A small contrastive image-text model, trained from scratch: text encoder activation gelu.
Rows from block 15 of the image encoder of a small contrastive image-text model, named by matrix and row number. Each number is 128 + 32 x the weight over its row's rms, rounded and kept within 0 to 255. All counts start at 0. Numbers have three digits each.
Before each channel's rows are labels from the 100 images, of 14976, where the channel reaches its highest value: "strongest on" is what is common among them. Only what is clearly more common there than usual is listed. The data: numbers of one to four digits printed on busy colour backdrops.
# conv1: bottleneck pointwise conv (encoder.blocks.16.conv1.weight, 96x280x1x1), inputs 210-279

strongest on: the digit 4; length: four; last digit: 4
conv1.13:051117145114121176081097065110177114126124233140097062148228163158157157165035129142117150130090123111155156110097186106175042138164100118091165072165105153119140137089193156101197100125093100077127088172170155

strongest on: the digit 7; length: four; the digit 5; last digit: 7
conv1.8:104140143137128161147160110107179120075119200079143158114093193113158156158114108148115115139150172111213177073141046064112113121154157132133119114063089212098082102033161137084145115096140063105152057153042100

strongest on: length: four; the digit 0; last digit: 0
conv1.33:169061067146103099165153093164140104089116080144117130134139121099117132094185137085180140103110152196121142103150218089111066123142106115117177115128112120151142255184188110067003122070092116099100001106031104

strongest on: the digit 9; length: four
conv1.77:099042172114085124168140105081162110126097170124128100118098071173106046090161123107093152088104068094098148115149176201185097119119078085166070172217123083097117106130108108105229143065116160137106183089129087

strongest on: the digit 4; length: three; last digit: 4; pink ink
conv1.80:154058112166223152121138075165166151116111106150140140140211125170189136142103171097129095097092132172060119145136150151154098126181120101061147103000161146125109175101168093233115154088106195136081133156127192

strongest on: length: four; the digit 5; first digit: 4
conv1.37:178178044142127087097135124117116071089106158156157131085111110137125245136145111124069092130117155076118049072168024246143080093161155081169062182092081113092110152140121139139084086245135119150104164146130120

strongest on: the digit 7; the digit 1; first digit: 7; last digit: 7
conv1.84:126091165125098084103127130095143101183138140233128173083102144069185222101130109175194193118105172106131114116144148142125138119081062099125090139077127141122072147132091106123139101167132201136116098118080108

strongest on: length: four; the digit 8; the digit 6
conv1.73:123126127072100167151154143083111105147176146059152107067110152182121129142143117186131080126061157118104094095036106169154140173077103155093137086188141055108152100047119079165165074050097092163159146093225130

strongest on: the digit 1; last digit: 1; first digit: 1
conv1.39:104127192162110103152140059203118094135075186140160081165190170120117120092106176077105157156150163156052124114122143083187121112137179120127091101134105115138137130067049080096102103138152093159152106123113050

strongest on: the digit 7; length: two; last digit: 7; first digit: 7
conv1.78:118149179138128145140125100107127122076085123130107107122142061081220155103157156065140075206140108165102132100091097150096107123123047096152048209087121066096133149138079130195141217077105121095145216106056097

strongest on: the digit 1; first digit: 1; last digit: 1
conv1.82:074079126122162102098156147210208103110114036214113101106117177094183096136146194107145163147112084104138190100119152111120114131118084089158153104180107142133128205034122113100184090167136113039160096147127159

strongest on: the digit 4; length: four
conv1.4:161158150159139128103158102080114116121124147148147167132118083221212244165150071129124139121153147176077142122168131184141171144187204095113130065100184120167139167094106053096060090068134064168107068142103104

strongest on: length: four; the digit 8; the digit 0
conv1.74:158137090088109023119038177170118093148165120144128061112213077082081208087227068136129167181156090095105117128129127132135131106128185081086095109136010123078088073093183111095117210121104119102092134103181042

strongest on: the digit 9; first digit: 9; last digit: 9
conv1.17:078107112087049173216138137138132099080095144087133105053099167168108136118133079132226064095118133097089119106023147123119145074120080104127093147128115108094068124154067163154174106143085184056085124117083085

strongest on: length: four; the digit 6; the digit 5; the digit 0
conv1.76:116118068176141114178115144117122079188094079109101087150112136210162198136124153178107156164142126126173088059112122137104072114107218122098032140215017103106092122096164126170062095125105094099150067120116049

strongest on: length: four; the digit 8; the digit 0
conv1.69:079090114144134129092126116190167183087105099169130105076069116061075096134237140153181082094183138139156255125087180147113107112195032107114127117122095130112111093115135127112102214115122109113136119134038138

strongest on: length: four; the digit 6; the digit 5
conv1.92:161096161165117136130109064123103112111089103057096140110075110126141160128158045148121097097138084092181132110113073107094104150155182075003103128152149170112114104168175108115093177253171105116234065146039139

strongest on: length: four; the digit 5; the digit 2
conv1.15:179104135117127095060107126075111094144125096145105114099131092081128168151088106159127113118146181156197120118171137099105101116171166055132129149161057081129110093119099168188194128245169156134190118151092084

strongest on: the digit 6; the digit 5; first digit: 6; last digit: 6
conv1.62:165052111110093111153176093119164085101135040141095132143073121129109114134173122143097097138170075096170089118185117118141139114134169092106076116109105225114101088161117129108094124113150169082119056202093128

strongest on: the digit 6; length: four; the digit 5
conv1.68:101117051136092100101113042150059136159138162131114120115117131169089120117122138185057137086085157033137132143148072158174119065179049137154125074089161099144149089172134154181155166160093049066065091169157054

strongest on: length: four; the digit 8; the digit 9; the digit 0
conv1.49:163112165122191182130149181108110149200166173095119175151084113219065136144074180147119176100106128136054117152106115054185075120141157175127114108134136255100080130089145088124105128130107095080102142136085149

strongest on: length: four; the digit 7
conv1.56:122112081123127063111156120080112092176106147168084081103137157140119194113107124122053116123108206127176078093109099104117096047108167136154085136063107027060042214063132148060173150126082105045088150111098127

strongest on: the digit 7; first digit: 7; serif; last digit: 7
conv1.21:060103172092098137148137121068070166145099095025142061134058098118152109160141158102138161122087102161132167085057062154183157100080094060142099097151077094128084104134092111239107131126116127040072066087149138

strongest on: length: four; the digit 4; the digit 8
conv1.44:087118136092125148094140126220188142157111125056104072142145164065136094098140108147225186138244055105119190148109137108090176097179255142100125145078130108163135127157098171126055114160135131126116140156116078

strongest on: the digit 9; last digit: 0
conv1.72:140208152132145108097111195125195085124098081123138098123092130149141068163069062183083060087158071137164134162072086120105126183143159131044160132121149140111111109073145044130088081062060141135099104078203106

strongest on: the digit 6; first digit: 6; last digit: 6; length: two
conv1.12:102093000120131128161110032135070107088095137152106101093158212144135112143115195153128059089255125105190193076123136220154104148134084095248122100094118209064083067190121090111102163186141114188122084139177136

strongest on: length: four; the digit 8; the digit 7; the digit 9
conv1.93:094157104104142088134080131157076070136101161139082140126097055069091138154225116084105160186109107107125100125095176132105109164104187108086126166130060087114176159133089144173131119101160142108083170148083086

strongest on: length: four; the digit 4; the digit 0
conv1.30:126135101053048068122100108140107109098109056116104086147140078098100163101103111072236095101136103067126088123131068208148084071110080087177118137148078114134071136103113127124090179130062169093146059077051195

strongest on: length: four; the digit 1; the digit 7
conv1.67:119097122191137204154114105179159127127096084075110113098110157154227162108080171104106164117239121143124188127066091099114088064107121079106109109123072205131038088180099080152032008085129090135105084133131079

strongest on: length: four; the digit 7; the digit 1
conv1.83:083091129103104148132061104111140162140137201139144163081138167205108118130094115091142097118120085110133166099143120146153142076023117177150096121087202137068148148108126112112054079087116106204093136104176096

strongest on: length: four; the digit 4; the digit 3; the digit 0
conv1.5:117152139152138129101070099129158113113143128143120073118123134126084116145078066113234112199085221078123094082108094068124141157156145183153087104152116162152140093168186073093114103187096113131138175113102228

strongest on: the digit 1; first digit: 1; last digit: 1
conv1.42:118092110070124084107162078192148115072124109162121112172146120150088099133150161110132104109131124146137110152149097144135087219079161075096137106092193159118149127079122160249130109141159112103067055120076167

strongest on: the digit 8; length: four; last digit: 8; first digit: 8
conv1.58:106136072082156115120144115165137173152089080117104149129208139138113120108154114093118145203166140085144177091159137157166193100008108086000156139123208143146067158118091140102213094119075029071255037113156106

strongest on: the digit 6; length: four; last digit: 6
conv1.14:152080103135116138079099091137105118108129135100102138101084132147107070105090034165086077035069094072239161128086121177057086080135117083215093162191153165083100144087076031080062078177176153230121172175143140

strongest on: length: four; the digit 0; the digit 6; last digit: 0
conv1.88:102150156090100119158084118129104129087128091113199155123114091084096158135123069139181152114120139160138245077145191040098062082172126147073212138151099145136091096118114145141150185106133108133091107106117103

strongest on: the digit 1; length: three; the digit 3; first digit: 1
conv1.20:130129102140108117079101098193141148114170089107114140125164088186093128188123140128128180105132028103059114093096105115216101093078119136082132151173104102162157181049252116147144121172163055071137100119106090

strongest on: the digit 1; length: four; the digit 3; first digit: 1
conv1.95:174070156174192089132084101160105160255105111145109104107224130208165191137122181104115124093156103066154158112127118066143141115119085095103089089070058148154093172079140144148088098125115206097052133093150087

strongest on: length: four; the digit 9; the digit 0
conv1.63:128051141090144112175078117098146127071072045031071100099097131179078087136093096073150079192136115113126071141038094132114145149126177081224151149220057076116078172183118093068087065057152096097113158054071105

strongest on: length: four; the digit 4; the digit 3; first digit: 4
conv1.52:127085132074070055130117133132172041094122123160055084140088171141191161156137156103141093110103181066119152101042178112134091101152147089123111130073171128130114190067199146096062255146088137122067091097136207

strongest on: length: four; the digit 7; the digit 3
conv1.18:104200111141164163158085095120091190109120078105146136155124137149213121128079194132111068080144162130115152134155064169067154057136151044115194124092176098114122087111057101084189067162122150095120152081083067

strongest on: length: four; the digit 3; the digit 6; the digit 8
conv1.85:099078116168087107119047125093087145167116131098146090123083063054161121144108170115011122173136102154120184098123092179255119094087138067166202132084146095049111136078112064129101057106055155220145110048167137

strongest on: the digit 1; last digit: 1; first digit: 1
conv1.26:156076135162023142101139151066021185107115145155083145076190215176205138147114174120083153056115080146126100185138108172142123120118189103185131182037121131107085126152091075063118091072099186191140095107116153

strongest on: the digit 6; last digit: 6
conv1.59:148092166164155091065063135080147190175065112108143136092126132189121070139093195129111068110153089107145133112094186106151118148073088143072120187137116255127097105157077171153185185159155088097238132082065143

strongest on: the digit 4; first digit: 4; last digit: 4
conv1.10:111184105042096105134088119152209033105146075094100070128085104079117155051084123065158184132172080125121119104098113112137191101183077106137084080079163118106108128154107222175072055070109168096073166184179112

strongest on: the digit 1; last digit: 1; first digit: 1
conv1.28:171159122094157145101126138208162162125143126100186122137062103190114057122098194061094101118112159165059122105171143135080120092044122090099136078140096153136137108111135099155104153201148090053092107110130091

strongest on: the digit 7; first digit: 7; last digit: 7; last digit: 2
conv1.70:162080183101159125130156083096187144189091138119128162164119103121076096148206173150141142110103102118124063127158087089107138197192186159141170150211084111078072134100107116216175149104101131117076104141063093

strongest on: the digit 9; length: four; first digit: 9; last digit: 9
conv1.81:121166064101215164122068130127092152075103120144111057142119179134171092193169109077102018146100187129167118086104237155073088069197107100094129184096132169095045061094048132137190100193092245127160157156138135

strongest on: the digit 8; length: three; first digit: 8; last digit: 8
conv1.79:125065145029102024099052169120141144164188094128119123116131184213111190150109112094146100208126086159171149118173130149125132123063118101019120146113136064131067115024039181111229090104139134086255174089183124

strongest on: length: four; the digit 7
conv1.64:135112091100067126098143120084160114157081107166142099131160104110124134160159121176073090183102176132225095140124137180228093118105112131105136149107105143117089130088041098117187099088105097034165120187158087

strongest on: length: four; the digit 2
conv1.6:212120120078071069139156146137140190178086111127065144129180067145107117088157130124082173186181120139087135108178113095156104110106053060105100085207113066093123167018102148080128104193116096092152214164089067